Rows from block 7, named by matrix and row number. Each number is 500 + 40 x the weight over its row's rms, rounded and kept within 0 to 999. All counts start at 0. Numbers have three digits each. After the name is the row's rms in percent of the matrix's.
# q: attention query (model.blocks.7.attn.q.weight, 256x256), inputs 156-207
q.17 095:537511447465525550509518474519549524487467502563424556449513529471454507422524507517431520497459580554524490497485531502504459495494445437557529508461527432
q.18 106:512481504448494509541501539519549552527465519530447408443549609521536505417486473481500507520541494568564583518547499422569482510471510442536501572495538492
q.19 101:484528542489495540557448473505585502488504500450561492511526498420493557481487480516539505482516522483468482517476490498441511499533500559576517513515498470
q.20 101:414575535553481586493523457481520470455533501427514519508535479531550460447534516498488525514484507541459477497518495472449515492447534509500473483426559477
q.21 101:499481536479566491525525533476662539515476470447449500503457478505474472579454530448509500537504590453460488507455487454467476460553533533496549471569435506
q.22 104:555518489481435473493502509528507447475480512491407507482510535549494525525527561558501472462513513582498564509515452537557501558542494521508560485506472478
q.23 100:556475470496494445539515463552529570560466546536458480558574484519540452542531493434537443503503505557450461548512510500571541536477453531500434475518475462
q.24 097:501520548463532568538483541504549520475497522540524440530502463518485487485558565484554429524534477644503499465559523446519492491537444559519490488510457558
q.25 093:379447507563564482459486549471443428506478492490498509471479580540555495542492526499463481473498477543485454526498451474493480515455441503605463437498472458
q.26 103:528550511506516550554559527519459527526542443501451518441496418472577473495498437527438536543501452476470443485493520456445500454459513474502480527500500502
q.27 102:531528494528510555458516460531544511568473520510484496542515493523500528529464551555483514538517541445503415503511567506479518504417558431561584496521514518
q.28 106:548497517564552438506511495539604501444505451496471538489446480509400453488450496518554470417525503474491522489503499527532451457511471521488433425446477545
q.29 101:532489526513508531478499486491548483574455513511517535532456535429494492449485452521528512526523538426427540463514495463467470458498571507531480481512521455
q.30 103:513471482493492468510485451523520423562525514452491518536456606540474464508507507431513517540551519462493536488503533464491528461475492555563515432490472459
q.31 104:483587525469540457468512512478409513478592545451518468477508476473516538558522501489464486470497476527472547448565554497550486473522450461508445497607519520
q.32 106:445539535501510511522444441454468539502444567445528464488497568460498490443589518503525476396585470507550540580518476484473483489550480442487486551411539481
q.33 096:449536515504489444495540493434491502521470545481521429478577568470465472472453474541533583546448459455486507496437476554492567472535532481464524518474559485
q.34 099:479517554449495604477473557483562568471508534434534568575518494488487484545510533476491524534489516508539511554484510523507529506434451447483508498504464453
q.35 101:466517526583442465525535464564465549481547516441484566504587417469500476508507451401475418484464520455451434504517463487489483553496471508500508413466544479
q.36 095:557439509498411530504514569464487463490509458537498558514500501506426472388508530487508517522471487535468459535530537517518463552536439394529542578549546537
q.37 103:540529427488531516528484481490476483551459516522518528523579523559472542491532558586482505477529492504464457443525437472532530470545432499504469473495545600
q.38 089:440494507521500501457474451372443534521473511413485464438536528523510558449558524485463484528427562457421498446530507488547484509538530489443514517422490460
q.39 095:458501480520518538521508516569416468518521522604509527484482525504498487463474531501514494504544523442531467509501560490402550473450425549512484527461586475
q.40 097:465548559572478520534460476506543538545512514514538550532542523495494534506533443535508430629489498501415530443530540492550456494424493473556444542477549557
q.41 099:471605503444542495495438476483511476462476492559498486507579486532481474440546490530475583560478562558492426491506462511521612471444508496409421515568515435
q.42 097:514517428496454533529522464608503521467432520461524581550509486471448536472448531480550526414510564527437508448459468511497476527493508461501546517531483546
q.43 096:517505490510468455520452532463448483514504460557557509481465491504491482478440526523529533489474532420505471478523499484422563489471497468440503486542565434
q.44 098:525447418529507446498432502554459454463456516548444539610452553464494577497548571441460510476564535531468451580518501578523461549538548519516457471486477478
q.45 092:424457502534557583459516464599505532482551436472564429524515511493505472492498567513463486516539471502555535509494494433503508414535485538571525639493546510
q.46 096:552546517510531456422502517486493536528556583472520592488506499502424516583508456525623478535556469549508503546506585568519425495424536471543541439512562483
q.47 097:478470502440525528493500539509471527501459586442524471509493515482484505482455495434467486493544481536532515441542455551455456503474512483479440495538518477
q.48 093:508466501448503513487523484424538571534500513550423580563546531486546524507475506554426491511492498525441492515547457446456544483481539535432470549536439513
q.49 102:502526498472483565474497522488543495507526488558449523549476611460483501509496510543486596446473502512526524546520552507496502475441410506528517509462537464
q.50 099:495525506488552485512582555466508468473492482586528471571505514572550476518520449520457479515506485514524463477541574568555507483418427480569543523475484528
q.51 107:442500479449568540529490452498507530524496468507550542549533592524563543447451573448500482524508474507456460494528481551452457478447446557460480470512573504
q.52 102:517479481474521520466508502533533546427518485435441523524451519476465432560509460508499530423519546442465505494432524506497525519569502463528496524489498477
q.53 099:488486507486461522548442497552472427497535482519458473525463458483507480453452521534499462501452596511480441519538513507549541509511481533464452506459542502
q.54 108:542570549573512492512558502411443509500492483449570471511493563487556468558519499502507515528459568532508545440540459504485547454446510519498479547568409457
q.55 102:571496536456488458512546546508528488507466475483493555451559519490479508532455507500475503431532583531445502539456491507431527567455568570523406526551500480
q.56 100:474540560528470467488467515535398525479503508530489505546472490545474503537513483498489479500446472522443415496443444537466477550555516492502536516507492441
q.57 102:599430472495496505433519539470562488453542515483440494544546524471500469525512524520481489509518498487495498523443532522498396567514556460537453424445530495
q.58 099:542497552482531540528520488498545493516527507496498402541528506568563492549517528433477577458567463484409505495483477467467505551512551491481549458464506524
q.59 098:461441455542484480486497491448500530489425486448531482492454459585473545499528544469506454541469519489495512472481555507521486458575532453543482560487537479
q.60 099:470511488520510508531471481518505525514518515534526615601534457464460468506496507503441541439511455530516503513483535481510465470549534528501511470553429451
q.61 100:490433523467471457512453476465514507474423524494553453579455455493533525496575523572545483573500463484547498470484539467443456491533540530566518549499460463
q.62 098:518481505506466460509487565435473468500534471498492523462499415528499517541501527503475510463504626455499445487490499520435482452495529544505443494525469454
q.63 104:477518480498512514451451527420569569568473489462448512496474590512558464548541473572525486450496442538522552463526471513500522508497498481442526519447506513
q.64 094:576566539468553439470517505466453510479404572513557469537492498480524486533454509491540523533518428518529492446454468511461521459490449552492515558479483453
q.65 098:522488489572494511483471413503481551556480458499570506537542466467511550549504503556471468566527443473459532450517586576579483517491548538523505482476493518
q.66 102:493438538540470512480465564476492448483451506524461505453529538457486533539515439509523591564481511535460479490526493480537575481517501486492455536491506486
q.67 101:546514489470447468436472539547350553526474460460486502464505439490512431526505405456523506524507547493530429511443471479564477537499435425518538493514468467
q.68 096:459542488489529483459496466557487585465475541500519476496463445528496500448563493536508510452544402423496483487445442471472532552548468565484527475478465465
q.69 096:521484487499497510452486497477470477506516472510541556492540542554491482452487517482423500459480450480505565519505576493546448577479463540503511415557513531
q.70 092:508446494498525486502505584446471537510506502590543551461467478469555557599422406466445495484529552524473475495496436504495526505514448482488485571549518530
q.71 094:475444417481478433521532442552453439477473454590435455465492472420526518503463437492508535493517501525495523469452485490445491523535468452497521538469495524
q.72 100:477497522551466492436504496530523509567532499404447490479506574498488579521487494553547510509467484427609562509490552516491517490492501533525523401523448460
q.73 098:469498540516411531472513485530502510462454524536437469547554589495513524507520562452442532485497483500440432514545506427488570442420526500448475475547591510
q.74 107:556456411497443398458501514473497474487490478510471485503504504549387558530438566438451443507446514547547486492483467481531555442533529489419459594548512476
q.75 096:524502546490586474480485533473564528595520439486502510546469538520453458428483524446432484500497562465489454507402471572551520525493477571562445449494488462
q.76 102:500486427495440501474581481477457533452477513523477552445525498520442573513449504545541474451519523404503444495523476450475435450516579533499395454496532432
q.77 095:542514506463460418560450510550515452540469541496566446468407524526520474483571466523534513470513472436590539474569457537473480546550481525503470466606488539
q.78 097:511541499568515476497524620488520486525471491455536490476497463527479490530409496546467550562444485550572512515500476464536467507447480453477523463471467523
q.79 088:420487559456580463561421485521450537495581513481395523497504460480417545449503460574462450487481540504489526555534568429487488480544522435490602410481461517
q.80 091:542489480553542534472477537469524460509519455514490486513523535509528506465509515483502505524457481522501517537500497473492482508509517517583548473441543504
q.81 097:529412493534517473501515505514519477533541461509453450486522484505504472493515534461497494529480518456535485495476471491573496458523473458525449462447437579
q.82 098:465510592525545506549511485462487556516515437474549403493458553466456465453548458473492490560487524451481537503489406539459493569532555445513519516497551471
q.83 099:467524456533514522548451466500468512523464501503469499447491434580431493489513484530473443512488493507488542541504553553560544522510499484518484446500474492
q.84 099:468516553510495475454531469525508503482557400477453575530513476500498516483547509502450444503487515519456534497485456426533514463515514540536531453477427439
q.85 100:480462488523534548561528507487459491481531437530562481492513546511474530468495474430497525492479465507499623479488531531531420486554478521538508529474558435
q.86 105:488518535500495504537482521466493493425530550474520568496582523460527503608489456493448538497476512520505412523493502519529507456503563482459504519531491514
q.87 107:465471487454469531474481511506492457470499560496476517486494477473541521463489544561469512454445513518449373536472444515454614437462514476450537535520591544
q.88 103:475477521511542481487540479431560519470494550501513515573511447476519515469443502511466471516485477556497519477478512499497486506461423519466475511429502568
q.89 100:533541490482440468487479562552483456534418484505465543559470460571476450507529470501478533467500456438520489464426516545479502472485395442509458526490472590
q.90 099:472579488441515439420449551567528514548461491490472513504398529501404550477451499430505525458573496546499533521529544507428494462499460525494532483455528580
q.91 091:524476510498496475528477527482495483432562458526530474415464488501498453469463463543532449489533454508525458451547452540512452486546518444537524510445518551
q.92 099:463446503460494500539557440515485509553548471463437433444511408557419491452538504502537511516433531498555552517491493538517458517542479487529562439478540484
q.93 111:501587496447538492432533476506446559494514541480544548489592425513570445454558583522507483501442496531500529527421490505502426472499489463491526539509505487
q.94 099:441538499473476511502471437512490478435527510593440522504549552488463489480500476490490461526536484484501445498492461512484475431462547559473513490484497488
q.95 102:468529459390567451495574521448535463489583440524463499465476465478500449435476490456437526529491507569486563542557475525431512541517490472509484492532499511
q.96 093:527474451474407498462531430519486430529486523556500542500452494519488415602533522531533483502457492552527570433528535506511554473465557500456553529500470554
q.97 104:468579496526517520439454530445519458512517507576536481513487520504423486530428461525434448576469497519484487476420482541507476563511482522528441548548530455
q.98 106:514501541495531500540477582437527490488459545420554487522438487513507493484444510570552475477519489594500458559405484419476495542561412459458523472452523555
q.99 103:509427508452456476514551508494502509502491521508514525557535583488475484509488530519480554471547386540526525491478468510557591479526528466469472500491535555
q.100 099:518510543506530490533491502533517555475532414507480481522479502543480464536568552500498560542510447442443622534514553466482504488496447436542471491442475479
q.101 096:539526508535529452520470499523506500507587472511519580453491534581471545504540470470465466530570484518528492427484483599468476414502489547515460495456520509
q.102 098:481499523522533384582431541533458469507463479515385476560456488503465505540514468512477504470481533420541573468542489502459511467483508522526492529441537480
q.103 098:524504438544504522499500447391523490523528457463484475461503528481483525515533557513498546443519523535417518520446484536512410480459498542490445435521531478
q.104 094:478484485543566506527493520462494497490415541520486508435489526493457480494479392458505542580517354455559495463454527521449530491514419450508441511497425478
q.105 098:476427512487592473531501552461487542452500457477472567480514514474559553430416520470497501525526505552522419530573550564523512483514505455536497484492547459
q.106 102:549527546421493456525465462532577487544503524443466486445530491491472550546454570467546469472496446491471445495497509462523457480499506467475474458480448512
q.107 099:482431543537490468453510529435442574474480443548501526497514534579535507572585517506551527500479520487502511533512417531550480472506516459507423525591484434
q.108 095:512546489501507512492542486519548512512451475514552436539396469431478468540539537535479552528523475545500488511524535533482506434490432478549413498581485493
q.109 108:537536521435435504456461447455531522558511547470499486453493512514460551472505434472468512506530489423504472469478524431439513510565557521458484478479485525
q.110 100:446529516451484452537570555449464556502539593500532548475449463522471511521515522478566576482505528511506501484495502481524544491474452537522529478575533500
q.111 093:442493518557519421503444517528519478502452517562444512534475480492506529605518538481475604494462444572477517559484539460542478477440488471481530486511582476
q.112 101:536511471482460511478432541496492491489544460490459577510453516470523596452532498543480430547516491553529488485541464501472546528450540527532547568537522492
q.113 089:562480531427525518502535507506415516470520443494465545469484515506421462539443510520431471486546484473497512481546487483538505498547509527480462574542464509
q.114 100:537501468497526416508429492493515479492564444491492503534417456577437457541530590462496510545514481511450511454540472465533535562596515499460552512459486569
q.115 102:476435508475481469602483574503477470466526561465477466434489516458454498521486523600461480471550527528606491399494500509508475496527521439462475507513464494
q.116 091:489420499483567444581537546541501478496494516511468528427478446511511497498501504462519484529481476472485523559567537499433503487587488535490567488431469498
q.117 101:505483548581495513497558557561532563412513499473432554550570521526533478504512424517472369522559491523486550550520546489598492527483488507549503470540453469
q.118 099:440467507529525529525541535491497470473501454484537481539511512439553490517481534508517587457497516514578573495557440460443575565525495570521579582504434533
q.119 096:519505529481500504546548506478431484587480502560501481439471573571479504407507489494443515493482525475555444439552529428536517522460512478501521496503517529
q.120 101:524486501508586450460495471511407527495487511446469489565448506516542545570463534476467509488441447481517541458439528506532531427604567548453472488432468482
q.121 095:474488559561531477490505525430531530486505448479525564477520502482476435464488521550422465516524509463540495478438504531472465444456509467551494508538464475
q.122 099:495586488521530450532536472524470463501502477493539429551547463489502619496531441515478469567506480457455546505500536537462416517484464581406524541500470455
q.123 105:502465522511506470520556381507547467547444417527567481470508492464514460502457508515472522532448535441518525533504452359557531493469499518493454594543488442
q.124 111:545507469513482541538498530520447559423549466497500556507497491524529535495467528485508507491473582492480501482478451530532421515445461524552490580524494509
q.125 102:523523500491482481396473452558506494490490527542475532491457461529435490488503403428488534469359496529429514454548505509558518459482523531522533596543496543
q.126 100:457491486392456459534518485475444494491548469471493543484463555520445542501494463547471536520396487491489493449458551490510471468489444542475498426461540507
q.127 100:501459598547567400529448454508486523504496490509468485538492519494459570451458519460482549493486505507501466561503486481434478485470466545431511498481508459
q.128 103:535447541524526490454457574512500475456509528540539533453535448476534474518468462499492533538510536550458444492487495521524544533496496419473485492520487528
q.129 106:515477532449515476481501476598503523480503575517536407447507530492458560529538497515499493511550592532496536527548523544481521440569481397509529513528524511
q.130 096:566561472455512503518558536527566561523476493429476488539515493588490582417475490516480456528478531521456501612518447521500473525504463500484489511512443474
q.131 101:506511463501469509538561532470526539481518501510518580591525481565473482475479511562472534521460474516474472527529539484518499442537454505485458540565547558
q.132 096:487502503514507488483498545499491538597490414492502534517534527530520557544547446520476455495531570481497409493437526510487429560536497516470465475517490485
q.133 102:503530463501513562459435451473515419537459515489478491469551492528521485514443452456555575516485487505447501564513535488524591561450532523473515531562509518
q.134 092:503549495522511456476538538519475586510530422498449527488461371526563505538489578437490506472560515514429516469514499534478505500424482501484475524469548491
q.135 100:491541500488501426487458475482467479479526474587476478458501539563537489469497440408557486503482536519444494406515437533598540550453468454411507581509550482
q.136 101:500509469489471512498600487467560507518543513441539527439520466504520495486502463495464496501518531435487471531524516454497496508480477492542564494455488498
q.137 106:547583493516482511461572486553425454505493476511530519556507504511538503531552479464528527494579506478509536496537494486450521498461483397534520529480497546
q.138 102:475456489508533505454499432527518483523504520513506532488496522439481527518539567515492469465558472454495484514473433512520480509467480493505406448453520484
q.139 094:590473494528483445532534485522527502542500542503475516513506559554539503563509550455399471514441546511489471577535448452529489499555453544539416425435508567
q.140 091:558467431491517470510521491501466472499544540533470479497482536506544429472482452530501511571446563500540584450502444465516529498463541534550469520500490477
q.141 102:502547525527470460521472478494509498452577496438482566480469542562469504584541435540522478495507532468523485488501505571499417520494538517533504533526454524
q.142 092:563455482444562534465507569599439516490460509475457392462460520512493440542507508476475480509527471432469518522444489405531497526461492442518515535490546495
q.143 096:495490558483519466565452503418484472468486494489555507517474518498530528463434517462478483520474513522490589551455485444481445453490530504497486589491499541
q.144 103:513517481505457443485526477456510478521480449491511508523510496518581556505592545437464511469549506519506501530577498462503428497518435481471589492517592563
q.145 101:462489519458539459505559504567465484468450531513507500435509494480583424459495482515528507498516449491523510565517558492562470502531480558469535391477484524
q.146 104:431488479463447504518473467443521438490379517511529474458487482525440464455461469455496517548475587506486494564484524508513530543572432514476433517497500565
q.147 103:499569543550608538487518476474444517471421511462501527453507504452478475523526416469416478508487448476546481463525502545490452577481498532524509489509533464
q.148 103:464494547457527529475451509483607504547561521480531466531498530439484489522500533515515512400477541522431412445504478443521581518483469503594497516596429490
q.149 100:522477480405476506459516434621497504474495533535463483445492514454500503442485502461441538486524467490479503531524478469495528381557458509439513426400543483
q.150 107:539475498554512544478475517523494491424544454541525506530482377452546520499537527483575526475470548512532537463452586525514588524467490465494582534504509462
q.151 091:445446468444428522440478537520457567552497532490562545511544483520449536546502540586520576488533472546468487589492443466457586556417473516527517567419486489
q.152 094:455491493479512508515518395544494446496498480504550484475471528491487564485498482441496420553543526477550522467461520485541470529411543487450465492499516497
q.153 104:532487445456438551501547548469538484602544442506469462546424521476526534491582484468458531385467481520468488467492447444556559543474462524505614454451512489
q.154 100:482528515398497555549480514537539513456549564492415491505455488434511504570437435523462521499506479501479536522498533520464516577467447424505575535461520491
q.155 095:423471484508538528465487467485436498554487494489559521411462464469486465452462559534518440525531486508603505465553510503527524536520503604506493534501527469
q.156 105:472478448464492441538527494535469529512552568501453514463462443540505524437494515466468447485499532476522516531485538504564463431515522466476437560505537436
q.157 102:492464499493397469418517451509513440418495535457386533471533584490483527496530485505474500481570502453566469475529481554485495547568517514479473467437454524
q.158 098:559562493616498490486469442510483504528482519514477516454497493479487475537543486569514461452554550497527464467560413561558482553517505492515472427518503492
q.159 099:521510475482515467532588546569464545495474535480511537503500513514439442528520527531492540491418569539493553511502531526435543492538461481412529531484498539
q.160 101:537440485573493511552497462538516457477431484487471505500476579433473532509505490541441494567503490499526484432581485478509548482488446433503558525468514510
q.161 101:483499510476535514498518517552467427476590446488539554491490412489545503469505494524544513494458571543461490462515492480527528527456481457515483521572559516
q.162 104:511522516435492466511484448528439572571570450535499499504487426508478504498515504503473467455551487535456517513512510525537508563507507429468446485451494448
q.163 101:501432539505529498505492456535546496423458514495535560466437462498504458514516491524482440505481481509463524552444499484453538451462477570534525447594462494
q.164 104:511515532453454490470457603507527559546523502490502449515580466500390497507488526493460588470507480525448457419531547544434468471572512432545549561531480511
q.165 101:537501568472510502555514418483490486533506433458533499466416579590480534589551507510471436499531496485583427481446481464439488447436512533573470517564475463
q.166 107:501540563550487389470535474542453496580532495511521456468505459402489532483417473488469525567503465496573428460508481473535506472449535503446494482459488530
q.167 102:524518399483559478521496401471427486438489510546591497437478473524489533525566516470512505665489500446447523506526404488507495535505487436384467531472511503
q.168 101:546494527460497586479517472511529471518518513449504454559534507486559469540504537469508510519452436507469460473544529464488498433469527531511535491504449529
q.169 103:542525566548480512427516463568427465507529505496535426521532510454482457482481494511527541410448504499441497523442488556480471424502548475519517471556574418
q.170 102:517485422486569568507588448459517436550499481547547495489541581486483404552488455522448426511521443457468404537519425539545459450433493501460485510521427457
q.171 103:535563524548548442480551606573457401488462434516475500493500547493580499404591485568542466484462557502560511477505496524534449518520481473486496532511512474
q.172 104:512451436568494423536534566501463472514521559546487474478570482471498463507480446487503506487446499440436530457466541438498542494506472521455538527541496541
q.173 111:477484530486531446515498525432548537506575495514539518532505463480498545557498431536491487517540470474525540586457438479504483522481488517499510477494528543
q.174 113:500482524494467427509513488513497505469448550546503436424447488528506503475481517510523471555465532451498533550455467437451556479490518561481526438522489521
q.175 106:571489490420445487535551441463498514534504492487461469523537548471534469507486456534505504475481475449548537489501520489474456530528483505542465503573501519
q.176 106:507542501548489529489537528467509475465475530530424504467539433541536424473458480499619446485515540439544534530541493523514569477454453540506558499483498527
q.177 102:518488555497553565465488414517480513551469499523477565482489455433484475473515509593424501507549569542571530407431504531464457504475486518498504509499450540
q.178 088:492494494504520478493559447471443484511489561413427452502460489492539474527466527561504497465507493435489481458484355515581460486438528485504567501480451502
q.179 094:501505491567479530566497486558456496481481465468468474442547455547547584468573504514498523521481514458548507469538444522465456475473479557541494507472449564
q.180 105:494555430514490554500478484536494541461512479490540500431524531443458510440487443549502500532472511546502469463472483517524542502504591494497485481536419521
q.181 106:577470509480454526447458543531553491519468480522494453524523468476463529516479517454448520517521495476556454515458545516404484465534542508570481462502445500
q.182 100:513539518419620456532499509523481472543491518502510516454512540480514503492449520482520481509480512479513520500584491452558443559512504568483498427556470528
q.183 100:543518467517468438508509538534416531489487444599504516419424538450431528489471504539541580516499539477457510592474546578496565442463518513486443470526569537
q.184 098:499487522507546457502542420520553458515476526507502503461521576550476478481502564500516519485490476496465500492535567521438546490473508456475489480478502400
q.185 102:487481484486467507464456413449488480468455475490542572487512456500512480473479586447512474523535592501535500540500523537554524447529532608567531447493426478
q.186 106:524512516515519490509462517528586544485461447482513512477506464475499591609459417515491556521479457500526467538372457500471544505513560557473422507505465433
q.187 098:482489526485530441462550522446413459535520531481500542499475581549504476596503479452487496464384516545519558453518465603547440515523575537596559562430531523
q.188 101:554496553573524369573434509480542473481480500534461479493440496540455453489512545469472491484518492518516540503563486453527538484489492475562519485455548462
q.189 102:512554513446501469499440491462515516513519571538530522471492535492502509486463470418514490526478521406481512455574456521546551497499444536496403547452509525
q.190 099:561445538540447508437462387490500530462545549540530468503565510494491502581547545541488530529472525534474481559416541550531539489552525543537465520465510565
q.191 104:562465501521456546431473558505597539443554482529495534489519548449478487461446546529453480485502446413490519539581482505510486516576517484515512505490410560
q.192 104:447518471585593507547532455503464506485517561551518501523499514535557526556509526470505501486550470458488548587467418515511496457479548481501419545507500502
q.193 089:521478509461471527473494518466535431482534546506438557488491474494520452524417515512496525483523512492509475501528451540506522522554471527552533474402536574
q.194 099:510485508500525536469454490533493513531481442525589461478495511512545495466424524476480558469607483504496543504468473470554567529504507501496504530484421491
q.195 104:476455524601437507533466547517541416479560486547453521474483514510537505510547518518529585400548539414555504452504482450531575464505500522456544477516465526
q.196 095:485497466549491444436514534474511502571447609536425478457537467478459444555552535476482493497537481479525499530485528522506472413497516510532553479503484525
q.197 105:486468496623510449571518569444509424452446609566449515442522514490576479518512472480566491569549448470491468518481442481460450480481490466481477488492553433
q.198 105:596458554506502503496479556551407506470461509503528543448432455470507497437508511431468465539544483494382483483525495514526486508504512497483458472472504534
q.199 095:501494545514516529561489505537462490511528473524474508545557423517492533523429480542543549484497519478434451537461505459422451494494559463500479465507459498
q.200 099:413539491503483480473486474508550506469460464450530515505471479536452514551519510553492489462494480523580600505500519492509514487451510497525516529540489443
q.201 096:573524462437546516562492560532465557430523555556458479466480503500543551535478480508489431503454537484449534515506498484474518554492483527490506532516540450
q.202 099:512520435452537538486503427489451533480516475481584429496478526537572476460477465485458490472499457489499476580474468547521469549516480505444447499487462501
q.203 096:457371484561536452442531492557465546482506536477409448549488438456527517492529515518439510531541469385487477515489440530425557537470473534480497502394516523
q.204 103:483545512436511517515506422465457445398485380510612468422490556586543512514457561480419431522483534513544478486513508552502486481479488506510543498515467488
q.205 106:415521449567482461509515423493516481534472417424540491564557543502444489506564527427431556539536521516583517473496489539491508488465485435489505546434513561
q.206 112:437601489458490476504441570480482562504462543469502517508507503481469467550507480523565442463497520545463516497507474466497504516520512476582533540429467523
q.207 099:478589520504532436499457484435434532533498518515514473499524537506506459442483512484607502538547528521508563528472515486497457487509522456503496535583537454
q.208 109:554565429489511525458483484487506519475468519495495490472528575466460561590451447511480569533532512504471428446504547537452516483501484513472473509527448496
q.209 099:455583412478474517493474429494532448518527535443532502494542528467471557521448448528478482490445448468499496458564547514513511488526469552513510483512450454
q.210 108:512450485541524556460490495439486524536493429506456453474372489468529484478525566519549470534547539517502543495517507526468539507491496460482477491495492559
q.211 092:426524416484510434539484443535464543518527513475435467530568484524475533479472467497549619489501514476478455506448452458466453445520502528451556553567482501
q.212 095:510503457480520575459454478494412471535524490521444428548527503498546458555472496536449534521582468527549423470489469471531488508445508437507501521515493501
q.213 097:525443545521522509495528557552492484495489550526486464469530455470551536546524485522496520438510441520542539488472513499435607435523531456478480501534454438
q.214 097:480455563482539599493464490504483526505504528526516499467503508544562533463536555540477435508544451459472445509454462486484570449432475478493471503554467566
q.215 095:470540546566517502452453546512475512468543526518528455483481567546529435500559500524523508470520449519385501537560472550558425523434549575491556453458491468
q.216 106:546490563414539436498475518516494524522458469503497484452453439494499478449509521474543442490433489459498423509494527487497508529501501505484473467469544485
q.217 102:493545492469496513506455533478525568505471499539558525505558523480557532509470527390471543595540565588514442496502513477552479428571549522571479535505477499
q.218 115:413530471512510529498468509479507493489576528513475495529532500425514474469577488472570472562519483506597560509472432543483521495533480452491498550492515481
q.219 104:526462420547524515558530500534507517480491542558552442462441494473479467484526542473453457515525474519522526601467485534428547516525507528524440579460532448
q.220 097:514584568473435558426400442522542535544542491488466450590487523477514459492541470530552537424517531508503476439487470468470469581477469529512542520494544407
q.221 105:545472444532547458482505477484556560481580536436564454504476525507463509526519576471499469509542442565551549538484443541499458512525558518472480443480529543
q.222 096:523579491469488525443462493552435499538418537491469504483500505510524537529446527538552492549491528501481463478414530510492498448518570481531518513461484522
q.223 099:522535512576531503499555472470432487424511493470505533473445599467504518534440537534470468456508498466439458554430506510463543490493483489472446507535538517
q.224 099:463506461563520510547556466477480553476509516475481547436568518558534464476537512546491547460518433506456570670475528505489447515565460468568543519478503519
q.225 105:485440460458429532481479512448434470507531456559460549445509445492513507543513561561510481514540455458541475489486524514460545498464486495578510540407487521
q.226 113:497484503561466422550516525501439458497428425425548450440517571476531474458560520478494520516574460540493508549530537523540506463465493593492502469516501513
q.227 090:462596562542504518509473487481471504443484545504423468521569528512444500440438456525483486483477502495547430490475534489534413519486547549556482513504484469
q.228 098:545538505383569475584431543516526466509474491528573540525447476570456438440503461506493481583509546463527456452523542473489465418499468522482448494457519504
q.229 097:519480430447504538532502506503481473476514551559542453429438525552572442499480536525521549476478489471458520542472488559501503519550510529563493476462543455
q.230 099:497459425465520520485484569508478531511522455524500448480471505512488571512494568428524470509568456488488412454463491553453476495474464414463469541461569516
q.231 100:447550534503602554528514453486498517487528505474481531459464506555539476518544530500495488466497439432497557514513443573547534514515487500493550495542522529
q.232 099:601560462420516505495428525533530521539477483461527496582505518494521524500486473498422528576478517475549448557553464527572463482486425484499470558474504512
q.233 102:483453518550484462502554504557392487465560473470470545409539527528546521485595558523558522480494475539517567541559475503520513446529522482557462466546566522
q.234 094:533490483536530481529516558465467486472515490509517505455542493540530466566513553482505495444549487516382509508512478445437519533456478450531392425458505433
q.235 099:503467546541471474487502495543487510483568507487439448484407482496544469537481466503501457513517447574378484490498465509465530413539565457495571464509445469
q.236 105:498493440494488522569465562481465551479511551507499523461578467481488520518525535514461499524517491608423461540511519488511511529454515536559424450488523462
q.237 107:458545425556535570451535454466405556572499442486501465510448508519531571513474508456439488481521514526501492466446537513463569616485576372505540563530472475
q.238 106:555450503490482533520496558426473471574553502512508465484508507484517510531515525505585493529467471547484537465496382462475504450491547488567471574408560488
q.239 098:515450575477560480549470503530436534463548512562488586559492485505521508534413519514526439497444499445516540524457489500521492565509520510404600499522567441
q.240 095:488634461463476518448507479467525439524443525525519493457529543471476480533503475459500573513501520527519509502491546543484511461550486532555494514489540542
q.241 094:490491518511456551470480520469534603490534512522561516429453513549487507556479490478508466496558451538434565443545490506523512540539442488490518565525503499
q.242 088:478421528516508462479520459508470515481497473460496513532503524490514528529519523510574467453507516436468516474533481441485445423523543485534422428534556511
q.243 098:516466547466548517499504520487493550493461480484418439524485504453515488462473480555594498488428570565573454485485475468494550463474526485396527496491544540
q.244 097:513455424513450491520492466524504499496468529466470446545523536476473450535465522527484526484550555489518448542427474560553532472529495511448453558420426470
q.245 094:451460466573591493498442471478509500452537453519491524424514475568482527450484519455507546513552466465531502544534493558503473457617556458541517476551470538
q.246 092:482454481448543470442456524534534517444527508457491513481543503449480555498499462540467547474606523518571470489455488542435444489504504462535461396557498530
q.247 097:472603432486491461491479490425446455505498467482506522521538533438500451469511538532491460513548525571510456480497401491486519512476453522533552529471529459
q.248 100:532532519417430486563513485512571455474595474515525503484508478513445533505524490599454403530497506474512428453527536474526472517502507500537499547533562434
q.249 102:492522491507572535488455496465497518565419498598542409560515435482494476499482527459487532432455510505513454407474499543500461459510482478469429502546476522
q.250 102:431509483597529509519460530531445493569474546451461461526488544508583519481524515500495536514528460535551498468509461548522511511500483493517519466460493528